Weights of a small image-text matching model.
Training: muon at rate 0.0035, 20500 steps, batches of 256.
Data: trained on rendered scenes of toy objects such as cars, trees, mugs and chairs, 97500 training examples, 53.8 epochs.
Rows from block 3 of the image encoder of a small image-text matching model, named by matrix and row number. Rows with one number within an expert belong to one neuron, the router's apart. Each number is 128 + 24 x the weight over its row's rms, rounded and kept within 0 to 255. All counts start at 0. Numbers have three digits each.
Before each expert's rows are labels from the 100 images, of 14848, where the router gives the expert most weight on average: "responds to" is what is common among them; "colour at peak" is the nearest of a few named colours to the mean colour under the peak. Only what is clearly more common there than usual is listed. The data: rendered scenes of toy objects such as cars, trees, mugs and chairs.
# router: slot weights (encoder.blocks.3.mlp.router.weight, 32x384, trained with AdamW), inputs 256-383
# up: expert up (encoder.blocks.3.mlp.up, 16x192x384), inputs 256-383
# down: expert down (encoder.blocks.3.mlp.down, 16x384x192, transposed), outputs 256-383

# expert 7
responds to: count: three; pink object; table
colour at peak: brown
router.14:111143131154115116107120160096131084166151123144106135099137138141137103068121145115103143154147131116114105136156121135149136150102112097127107129123138137088132136164112141124120128113111141123095119135086132135106173069077082147138123187141103087135142163157119105126147076134112090099145153094114094183123092101090148108164169122102137089107162162153128100105084141167146152108118
router.15:118130131130083099201107095125127133103150145073158161158105138151147132110141127156113104156112094127111112150088103152130161099085103130144076132148159113112132144134132172125152131145147126096111117134096093112118111138146099116146128182090141107152114118187108116142155109202113103140092140168163125157127164126174107144155133125120126110118127132135140180114085116153120170104125
up.11:111101115116102115124144142159117109111129180104159105118127102082137111090135130092167157126117160168121062127129139148078133137147158120168164151131127145084125154152133128143124161102143128164152145157121119115145078103141119142137142101134146166115107094152128155127102137103150143109125135126126114122133116156154147124144124138121160122139167139107103105163118116142159146113125
down.11:094128114137143115145149116134142117101162113141155089130136127079112136097133141153133179149098151107131127172141188141112139106128156144161114158128082147108166131108145104140175135122125136140097126093118098099127108131107141137120118124160122141156060142128107144134175177117109109151131105110147118145142105127137136137150157166155088131147107135099126132143141130111132128146105
up.12:116122117174140154144118141181154060076134134087143116109100126153160117125120109099119160113114126117170148160163128145117116109113154115105145117133164139078126127150133154141146118115150166109150138132160143119124183144114130137147145125115128157135073138154133147090183112108122135117153137139107150079114104155118093090133137116139131150177138170097134103135093090100099105167099
down.12:095160124111095138145091115130060149133169131146136153106133117118124121135136141141064124144106148125106134119140122130136176151099147133143149139119128136109153151170152075129109125121124150153127093120127124122103150069118084179129118151151121106117132101162158113156109123109103078125172138164156121180125170106119135182139140128136129094132154144117157139169095123153144122126149
up.13:162127117169110109127117156136140110159160136094127112151113056134144149122110091144091126137091135116206132117093103153125118116140096124119123133171121150113182138147133118114141132146156087121143107134130159120126110142108096086156153180127144103140143153147142120079122092104169141123148143168120097097120129138085057092100113086151133131083097117104110108099132126109077124160086
down.13:136133134155190164116126125139129126118125129133115134133116143138134129109149139072176100109124113181126083166130152134128087169167131092106162105092112115121098090103140108143143112145143130127135084098156123114119141107135130138093117140083158151118073142096154145091124106143106164150149140107090123132116141177107119137105114129122102114101162147130130107128115094081158132117150
up.14:135134148118151119094126117156107135133100168088132127130150117114143121115146135114115153116075155152132052136117094119087149153147108134118146091143152127117135124144118131121140140139152131114124094110113139136093094123084108119124123127147130107130115172162195108068134118116141091078155135132154132169124095103101104165113139111143147126091132194164169125122156109130101130129122
down.14:130140121110147093163135109120113120124118109108144149146105124143126116118144122121156136144117083135074155108167139064080083104092130118098118152144107193139166114125136105126154107161125130146172136146140128138130153111124182160163117120129127116136120102140123138148118138124155139119151163136105124165179146167123186160111114157088130122148154099097102146118120131120183116132143
up.15:160160103178135114182103097149126163131131133128114132093144116144104154125123155119164172148097122068091153160127101131136180143207120078087163108141103144146117130107125151155106143140143127143125147060131143133098154175155148143142158121145112105112126137131170116119120116117136131118120106110125124108105139115157113117156098121091119126173087107142155143095165136124148154144152
down.15:143178113127143111120161143105128135095139125145113155106099145118135167117119135136117124160113138096123147125145122102124121093150110106107113156116114148150064158120164100114141150155104102162145185129143138182122121143126105136135117122136096154110081120140084107144112138139145106140130120155097118160113130137136136107154108118102063134088116092108122123115172147106142159135172

# expert 2
responds to: black object; hammer
colour at peak: brown
router.4:126157137179077131112122080107153111114120177067131131158125115131136120139118096158110140089113137123151147130109115088149121131115126134141110141137100121129120137076135145110077118081123157139141097141114169159109146103050121120118118122145116108112143079122126115132113103133133157109147124081113145122151113115103153128127144133150139134148154159130129114154100085153129127145110
router.5:162135169130099101135161152095186099159137126133132114096145097128124111109136115131126163107097119147112133138117113091102162099128110100115084133144121138094151126128120162154104138129157112131099109142101158162095121125048134134094113131132156143142145125136145088104136118077113140151135118095135082114173135134153124197146141127133129141131139156118111106097144141110127107124107
up.11:130158139137113096164118143126132133101123091125119136171109137148074132121134132069120130152118140147148136137115140096158122141135149119126168123108119122153157132129092161097117095074124168132140119128117108118152113099128145113163138130109146152134121133127082135134114179154119103108094128162100104096109154169135093127080173143117070152158182125127105114113125127115154147093164
down.11:127090136150134161121139142137124087145149157136118136092131119130134147134156127096137132152103137106054128137198104116112137083133167167121057124098131106125133114149143158131115165110078109162102158137108105134101106141171204131095140114113149164096128117085076142114139146082136157156110119137113125150134077139138096165142155134101119102139126127163118108109132113137116154129111
up.12:125138118183153144096129158152127145147118151088126083105141118113137147108103145147127151112138136116149154141159134119074124145091117135117128106107135155148118170118102171108120111112104136105124108123103082170118090182138107141093143157131107125140099165090164138136130111152127171098160079140151144108157134105127072147106106138122131128105154122122141163123136116157157124099154
down.12:138142120077063109137148147101116116101141142117103149133124121156133141120115103159126097125147144106122135113158132103112139138112135126145119125128171157137150129143080127091135154102112166124120122126146141156099109118153105212096089135103125164130148102124147137167097101111123120121123098103165109130135111159118177126118125114140099126125126113109133183108116119083125091148139
up.13:093077119125076150168108190169126146169129125114133133143141111131115148095103111124122128111130158138125127129132126170167136085146132121111168156142078115103117143133124097167130129100119058126131093117154178133105065137116143114135106161113139119129150115104136166101130120140145108101113136121122175138092116141086127170084109122146128124133104146138124117155108175143129118102141
down.13:114108118164111119141132133174179169139114097143135129149121114130121125104108125105167172135100098155095148148169133106122136086168114132113102105116094115166122117126131114110094150108162132131129152148151134124134142125142122116124164137135099116134139100086048130137149165133129150139138099151107138087156131106146097112140114081131050108122101137095096127149133133127131123144112
up.14:144122162145098118126141160139141110115146127094150137140122135179159117114124135126127139137108133114110154151129161106148157127077110169140135114095106110108137110079128157113105137162122102117126099088123136135134127128136138084128120173130115113120142127131130088114148101168130120063119142088135105078151109166107129130127127113155130119132086141099123098129117147087121169070094
down.14:151157130135158168112109121136155109146152109125144114157134161137132129115107124148160136185149173129140092102102072134098149095139133153117132107142133165080127171149149117124111115122133060151122088135147138141126124125127121140113131124112141139118127132146168109126147172106138087162177138122151159182146121143152107118115124131114118118130139142165129139085128143133059111153154
up.15:133094098131120114161111120095130154114134143134124191109142113132122131091140121168128153156094145166119099132110145116149102084149141148140120173182114120120139106097120173122143159076105092092098141154120129114137169153158118152164120135157157139149135112111109141119120125135167133160077137132171139117136112122115088117129163123129176133124094149150119144119095079159120105127130
down.15:137143093137087135108126111136080119091129161107156148144127192186131136150161126080118109127127088135137124115085143142090142149132127112126147122148108112129181145131109157131130074156129136175126127121123143083121147108135104131098141155096128180114144115131147132139111125104103135175143108098124105169112107145120166149152066154095105136167115120129157121087117156115170131094129

# expert 0
responds to: ladder; count: three; purple object; largest object: ladder
colour at peak: grey
router.0:187145095114127149102108079137104167144107126108152138149116158144114112146131120162159115188140096091117138178122157139143158140148107101090119119160124152162116168167150120145082087143177171157168101134116134125162151101149136124167117154163140135074093107191136148143140123140132117140129157139148120156102115121093151163095137086118161156166121148123139137142112127134146133109136
router.1:102126132093095111114122172135120110140097157157119107134140123127144111125149106132155174108144104172105103118134126130095086134132126148158123136150108133149126126096139122126118134087163108124144135113116165158080129126120132108100070111100132116108135123105109110132123129148114143138163133164140131139177161116101131118173124129094060147161103112117158154162135093122126130119123
up.0:140135141129110124105113101175111178128139092117132121137091089140143133124156113130114138096125136124148064151087125150141115112146132153166147092107156141091118123156137126118144088165116116100138146145150124171106099126118114139140124098101128074125141111142131152071156136172119090151147194144153108102121120080126079140137123148150137136111118130166152110158157131113120133158121
down.0:137163160115104152097119151091097105184120133133135145166162096150157130154113137126121156140146156111136117124154117153122128146173133102093137123156105113105136111115146146133078114111139122143116119107138103127150157126151184104111119113173191129135165131100150105106109103117118117119171137127109130139162124150152122129162121131079115148144102135116140122112107127128099159096107
up.1:125061123160094113106134140141136135128111149056098104126161146129161130135134147149112148145134135146120091113089102082100154099133127130129166119089103098146084178090132130113106106103139117120092110133115093115107136121084102116146133091091113122136133187124115031156125100123122152091106146147109151093107128108182137136151121147126133106094121145113131109127120137103080130150111
down.1:101143123150088134156138138130132094115082129125144136082095128124141142072121154119110084155107091152158125122110167108153120124110122124133134136165100149145098106110117106179129121110124150127150112149151092115097154150119120119128160147129168107127127147116150170128110138078116145136151136103133092158179163164093171094141122159130137150136216142114150106120139101098106115134101
up.2:142117107149137125150121120160084210073106117140135105083098107120106161107107153124162087100138128100130061129142148107129132142110132094144135115223131124123135107127147142099152148142101101112126130139206111113135131167129094157129124149147131196130120104138143139106122146134112111158157104108108171128162131092122120116102071137145145124078095129125127138133159124136140104117137
down.2:135108170097126130115139156101086179126100107171146109115121131133129112144141129114128163110115119101091137104124130144101109119099128142160161181129099117152145083120084157122147116123150115144122112113106120153117105116129144125130095131131110115114171137142158156131109118129143109106113148131124131144132164136158163132125135148138104119122133121183131089161133098157120153092136
up.3:161091135077141133191106179154121130101093105114142149142135123096142116123097127103126096125097175137122106135172161129108158117119175156101124117140133116130155134118141091147131103175165108137131148147143112126088121120137125110151101107131148132126147132156165131110123143103114094166147132129152154142134153113142126145114119135136134117145112102170181126115137111127133115115152
down.3:117151134132139139110145091102080144101149144133134156140149145110143134120122121104119105135106169090100073157074143109131170138126110133170147112090105105147145106138086149105123132168125129128118175091124129127156163084142137113140141136121140164110150127149097100174155101147137096156100190132115103152099113132105089097146117127117134124151113093122105097125078141165147142126080
up.4:093103158109134190125131127123148163156171123126114176143108150166136128127112165164152117138076127121154156128162125148124120171161111102112143138130111146187143116121125100118102160115100095132104139105183098126114176134124110101133113141134121103140126118125121114160108174104139163147098150124175129101140153146120151100104129128125154057140071096095112102113144125134094093137156
down.4:097150118191142087154138125135121138154105126138125145103140138125167053140116103078093128157096156161068110093085143099130131151131096119158112119133162101155148130158110111125109145138124156097135148150155128102100152110133119100131106145087143143155134126114141103123171137159146161085115101116161131136166106117141101149108167094158146118069125159164161109084141125129148138091117

# expert 15
responds to: count: three; pine; yellow object; largest object: pine
colour at peak: pink
router.30:102148099118144155101107107104107143113120075140134135116099142158149134149131130133113118149154083099164110150137141145091179106078126133085133133176162118103150153159138116113145097180103119123132108143131140141150144157146156130150118130136146146136125187141115179125124097163161114158117123161150098129097131086167144156158146121086124100149152162118142133126116104111129113090144
router.31:081099114130139143154097094144158144100103097136139111128135132155135089153137107154110159058117078125150113132145149122074107126164115137142119148140102113137117099109140137123107157139159131066119101134129154166067101105097149113089092127115118132178123177137119128115105120135089126145118204101146112112134077130124132118139123143072115111127135073107118167122132155126146101135106
up.11:059092125080138143113127081116136095086137161133168152135171107133129105158154086122093128169107167136157126103148121137208102097124107111172116103088102160141160108122112110140154147131147129134113160099179134143112127143106111116111136119125120108142133120109087170120147118098095121121145135163129178118126113101099131137163164093171093118135128146090109130134101109131161106143146
down.11:067126154155126148119116137107117071139142109124126093163095094173158083139081111140109130147137090150153123139151119150121139134106126113110151131131111155126162140126119130146104144123113104157130164127142117102145124126158142173135130110153155106122076131144149108132175119177088101160154144105128086118097145112190173055135138126128122091140102144127142091104110121111087124155111
up.12:132129081089171139129097110158126133104149121150122133147099131137132153107098154159093109140114132135128106099090147178145061097176134112108130144135099122170084106149106102126150105159133129139128103117129142170099141157137125100147130143151172175099138147100118091151122150099108104113125105137156137129131101143108121130108123128153114129128142114139138087157140176114154121134110
down.12:137126135129156161148154152094143096151066114135135157147108147111130097110128132143119158127060125170156137117110160135168154134189180156130103158121176114137113148114083152152140107155117111171137153165180119126148154097098142124122107123109114131165115120152123160109124096136112122160142169121139152147133057133106105113136142113139139146117096095136134147146175148164120160137155
up.13:135106111159103130136129128157130175108120132128155102138183130193156166126144108098130168100096132168157131144088104121159129143098133150138120120084138096120149107131137159139103119148117110152139148137167154113127153155122095138103144199150148167152167136121138143123122157157125144114106124115124129108143163102153118136134131117110113145112109134117144093106094138131124136135163
down.13:096139129171184102087111096136111089174164109137101145117101104121119088102119152145139109131119119099191123109120109126139175142162128134110185147109111191142118103121133134152146141125102170130113132129104136132129103117120160138145119097109125103120089140150102093136125138129152129066168107097131145102157152148155124143147142107100121134122142160131162143119130162082155142130132
up.14:139154129123109108124118095124121133146126160123143140142155123086099154124108133122140144124104109117153115139127126122107157152048125136112143106175116131144126084156155137133164116122138103101137147168110141139164116122141088198117182111127123122116120071089178136149141203143138161149110154113131176095136107119126129191083114138118128153109138089142140109194124126184131126127124
down.14:142138105146142132140097165114158158078081113147156091084118101139134154149095148074147067144131156157137123152147092095105167153130121132101115134154137194155122093151136110159113056169151104156145137142102148100116085134136129133082142136096169105159104120148111107121125129112155105109111106163108105131128130138130123170152156181147108137134158140117146117099125106099138128123088
up.15:113152126128121132133171121113150143088111112117105140115135188097128141178122128100157122115147154117141112115086086143150140110128101133134111081112121146145134156141153092131129149081129114117158141061165141118113123094157134132106125149143114119119102096135091117122131111128111186143148140154152125089135118094182112143101153115132118131099114103105099120089172121131128135082126
down.15:096143161121156086153159109127112108154112102123107090142111147156102107109104101122153106128124113083141148106120157121123110134169157100141098150190094137114115139164146073079141104126128146144144168094144111128150138156118165138097092121141150122183085124124123137137151130086136075097129187121131129101145106139123143111123166128089132148114095162127103158141150124136158091100088